config.toml
arch = "wide_resnet"
model = "image classifier"
targets = ["light from"]
kernel_size = 3
init = "kaiming_normal"
optimizer = "soap"
precondition_frequency = 50
max_grad_norm = 5.0
warmup_steps = 2060
Rows from block 2 of a small image classifier, named by matrix and row number. Rows with one number belong to one channel. Each number is 128 + 32 x the weight over its row's rms, rounded and kept within 0 to 255. All counts start at 0. Numbers have three digits each.
After each channel's rows are labels from the 100 images, of 14976, where the channel reaches its highest value: "strongest on" is what is common among them; "place" is the part of the image that holds the peak. Only what is clearly more common there than usual is listed. The data: rendered solids tumbling over patterned floors. In brackets: how many of the 100.
# convs0: first 3x3 conv, stride 2 (model.blocks.2.convs.0.weight, 224x128x3x3, each kernel summed), inputs 64-127
# convs1: second 3x3 conv (model.blocks.2.convs.1.weight, 224x224x3x3, transposed, each kernel summed), outputs 56-111

convs0.217:124099159129133095056125125112184125128098186102105027087169082093106126095121152085092099118092105133109133105062111105142171082138167114139139114108140130078161134091102122123133143129139116
convs1.217:130112100157122118122142092179129086103117077163162101182153161147198159164190119160175159115189140137154118090070105133148168146116177166140092135170129163094186206164
strongest on: teal object (40)
place: top centre (48)

convs0.201:104158145146126128125146117065130131158084068119078057086179092120116171066161084104168163114172131127117142167118143144164111131152189148069110129112152158075120143157162142165134160129078103
convs1.201:114122116151145132115155057150155106107116074140093105135093102069142147172118159087137073103114170134113080099110115154145146146150125140112079114080142102176122127196
strongest on: light from the right (81); count: one (81)
place: middle left (83)

convs0.187:156163068150143144118137073048158165157075105108136143101144098098183057114091064151157140145075135117112124164188122130167176115084120152178146121150092109118138101100150165155201166151124123
convs1.187:199128064143074118161105124188101145131116123098142114166166118123159171139083078133138159130102140156174152117133150119084078198133167127140077121140117182132168095162
strongest on: orange object (40)
place: centre (40)

convs0.21:169109115144121101093155112102112106143137073128118204134160115112132131135111103134149176083081124128128099118122121143161142236160129153100118149118169100148156155100125106132123144147195127
convs1.21:117104100148142115149155122103055124155123136131129129139067140143070080124113131162123122165161123132169115098152135153122152129169127041142141152139108118120110139172
strongest on: count: one (85)
place: centre (40)

convs0.144:160143097109140157089154106140121150130136120148159255120121167141150152171104141201146126172129131100121167103181170166123113099115127155109153156165129137146136145075142097178119120134161078
convs1.144:096105122202124148113124112084133151159128121157118101114122131117106092122117093119121115157150155123086165134105104113171141117154135103148129092114120203133094051136
strongest on: count: one (61)
place: centre (37)

convs0.208:153163128133138186114128173104098166186081189134098048095148149202141127100062164168129125080139114144172093132134130131139149066117136148101152163088116157142127172107161159177141103122133112
convs1.208:087128104149152094093093141123114090169086169128119158105120096112111120144137154147170138112152174143156097136129113124101113115178185082224186137126170085062205142197
strongest on: light from the right (87); count: one (73)
place: middle left (78)

convs0.210:116143119117101157103156142173100107121086148124135110104094114169116133120102133160084175091128190116140098188138129170187131103146109118151130160176104123165088127192108148115229097080138114
convs1.210:116110128124152139178069086133089144156133100098145136133103156058173101114154133077116149096097146110076085155139180103096113124155110136176132119163110116147155126162
strongest on: light from the left (70); count: one (56)
place: middle right (65)

convs0.170:124152176134096177158193109122095098164149203148122042094079109106100096065094124081140131105077124091149124155137092136125171067140117140145119141095123100104120122114176135177116102089071087
convs1.170:094150098103111102116107116118108096146135120129074123093067146098116091174150091080123108154099102074117050132075155088117132093115081096152099097120109116140175113162
strongest on: light from the left (72); count: one (67)
place: middle right (64)

convs0.109:148114106140126145115135042088215170158136067174153134104132119075155115152095079098148107098142102123126128156119144134179144164121162102111134091114097066121149161104125105145071115104139151
convs1.109:139164092126106061131115136070168094147132116103132129124152170073165102112104069138122147153136102149146098140089162144098158139151154106134147143206129140103197119155
strongest on: count: one (57)
place: centre (41)

convs0.57:111082105110109133141078048149162089113073059137120094072083118124108101115087104113119132118114176080095117095104153135141091165139156119143143141173140090098191105150112168123131162123118156
convs1.57:079117104100125089169125082170137163090130132123046136091143082049086144110056081117105147139061127188147158137095119105109101130113099080114168088109145160112091136157
strongest on: teal object (39); sphere (26)
place: top centre (40)

convs0.196:076096121105142176152122162151167075099110085125106105082107090125087134090071143069140141046084150126138074139160125155088133147171145138105158123137120129080150163150085159140076114130145098
convs1.196:072116110133096092102075142112148102119051137140140090142145140150112124140140127141097115132110141110089114114115151097123089121089130157057089115120163081094133086116
strongest on: light from behind the camera (58)
place: centre (59); middle right (28)

convs0.219:119177122160153079124117116130167144147114126148097066114104133069124103080130134140098111099121146150176101136149139159164156183200132076186216111123118118113120133161091112073089144138094083
convs1.219:130113115140088118138120141078182124124141140139099123194100183134147146108072126152095143096097105113194092118108128125103072124141129151090150132161145163144132095108
strongest on: light from behind the camera (61); count: one (60); teal object (43); its colour: teal (30)
place: top centre (33)

convs0.2:121129099130114166080086068109067076145102120135128156073115114136120139147108091116133140105167098080120133099167151121081141081114138101138111144172123185188166078091128144119134121157100199
convs1.2:175186194087125149127105116060145127192147121142117070116110126157161138110109090115084137108107107113167116193146087174122092100165095100132142064123150132104119124138
strongest on: light from the left (63); count: one (57)
place: top centre (31)

convs0.137:167088128160120187109167140146195179188126123165113133118118152158132189150161087177092134177088150162162164104139186126141145095158165093164092117123117076149116121129107146076077150120085090
convs1.137:110131160098117173122180114172162108061133158146144183129134178154139158086128069152089135093147063120132132159148162132138147141147139147172084172210093126160101153185
strongest on: light from behind the camera (56); count: one (55); egg (26)
place: top centre (28)

convs0.133:129143137147144136126106123090168141196133097075114115081145106115142087093110144065120155103109137151111099136071117100122097124091119100100104107119112060091160162131098123091105147121064178
convs1.133:199147135110183101086105147115151105125127167122145161098159121137100118126138155133106120165114153183098141143194149121168143152226134165159116129166177091119114056074
strongest on: white object (39); its colour: white (29)
place: centre (39)

convs0.200:088093071127138112103171164106143109083112131113074093120097121106095096035107124136117060110126117131105118103092153125122094182090121071128087097089106127154161098135162132194137141097159103
convs1.200:107085133148150092125149163143143151137149111180128131117134091106114129124097166116103148129128107174140100155100165100133141124186130205124155153170090127114150158179
strongest on: red object (45)
place: top centre (34)

convs0.10:088140159114159166110133107147220122142110138134106183133161100094145102058089118134079083092172112134137105111213140086153136131104157085179161101166128085105134122135048141161105117112125101
convs1.10:148110104165120081138143149184097057170207182142106126201147141098085124091170160146168113069154119141147159090118116099133147066115147120202128100089121152163117103175
strongest on: light from behind the camera (52); teal object (43); its colour: teal (26)
place: top centre (39)

convs0.54:099168129123160208037097125042084146149071157094135100123147128150087134090089122103092139109067128138193105102163103107138181106130109131095145106125104155057144149150165168148149096128139099
convs1.54:145171170164091141110134131124109078121106158141078152107099130092133117110084141120134118143094149134069144114103141053081095107154140102167132140085082103165175092038
strongest on: light from behind the scene (79); count: one (52)
place: bottom centre (35)

convs0.176:137108133123128138096150126088112145107176128156070226064099124150099103164079112071194119104157112117120162157072136092133160164139122149133128160104127101118129165155109114064127141129144139
convs1.176:190227150101117090090090081168170172145110158121163169097088116141153154159173146118172114184159144167099173138150105132139146150171063177069189071141101109124132161151
strongest on: light from the right (56); count: one (54)
place: middle left (29)

convs0.4:087188164090171151117158151096142157101161128147171127111199105119130130124135099131117124144136112145142067133103125071125146106118155084176129141121135144078110127160133092143154136109081123
convs1.4:172102069137134131118138167188116143145116111138152129081070125125119149121130127155155077089095175149116098111211109105129164141143084080164139116120117072132116145071
strongest on: count: one (77); light from behind the camera (53)
place: top centre (31)

convs0.76:115087121111095139185145144128142197039114085121150138103094091193151182061189138119082167172086193076070148160161113135164095190150088107123114144120141158109156113135155135191140115118093128
convs1.76:165102141092133159227179104150143131156166105123168113129118144102125098073115144090116181168164190080104118164118176107127158136123209092104135115098164128104120101115
strongest on: count: one (68)
place: centre (61)

convs0.204:121110151084131155092158141097137125139105114121171198134213194137155157191180171148116132127151056129149111130131136129113138130150139135107160179120153171164108145169087152119183170113120127
convs1.204:163129142104172116169163144097097121114162125129141159134125089123139116093131182116131132154203108148117122128125125085148146141093158108106144165091082100105101090168
strongest on: light from behind the camera (72); count: one (67)
place: top centre (28)

convs0.156:141115108125077117091126114118179144123098199125118197086135107124084170070128120075170138090092112072161130103108178121098137113157135055177111102131104147156124106136156113107144149195128144
convs1.156:069128132114111107156128088120119134135109133130108176139082202130068120132142116166137186165136112082083096118135096205132103082187172133136091168162191154173111142127
strongest on: light from behind the camera (62); count: one (61)
place: centre (40); middle right (30)

convs0.67:166109066117108125105070136088179139156114098120165163145127102111120061123105113082125152079148099114088103173117119133161118133116121103142139136181092166143137158126088152130154130184140158
convs1.67:174162148127133102056159108155141133112138121097174185146179146168151132059111159142089172205159108167145122105174182192180150149151125151151162148161137116090186218125
strongest on: red object (68); its colour: red (39)
place: centre (47); middle right (31)

convs0.138:113118112107099190081130137157130170205126094121136153093150122186172112086090099077085193131107121115117114114089144185152084127122145148143119152085157096120126107128161159118186183136054092
convs1.138:083118134112184124080138091156102145142197086126132139144137080112150074175143085126177168178162157103159168181113166136168145128189206135141179183161193115107146105124
strongest on: light from the right (55)
place: centre (53); middle left (41)

convs0.146:097164138159117132165171110145153098149172108141104196081093120169125137066097090103075146110112075110142065101141130142136110130159097154099144119150161139113109061142099149153145093183125143
convs1.146:159132118146125100112120137104137153153077125146127143129087130106159137134091179109118109142124080129159129110086039104049087147149088125129118115168092119191109121060
strongest on: red object (44)
place: centre (32)

convs0.9:098131190123079122087186096130054176119098073125145084140100113130114116106081076109129092099130083085159086072102126124172081115144116094110102110168106150092196112118191147184115166087183110
convs1.9:157146079127105171120120116133122108122076109159124091111098139086100098164148103105132098132120100112163145055119115120101165067104158135082130143102083093128166094092
strongest on: light from behind the scene (54); count: one (54)
place: centre (47); middle left (32)

convs0.183:124114142159084161094162183134158101207104146115111087140158175118160153105082114132097129093107165141089107083128125159125084113140172128159122106028158148071149112140140121145128151107126112
convs1.183:103185080076142096136132099059173121149199098150085122118122088083164125147092102102103174150114162165144110184115163133176139142129115134143133165155129097147180091173
strongest on: teal object (57); count: one (56); its colour: teal (39)
place: top centre (28)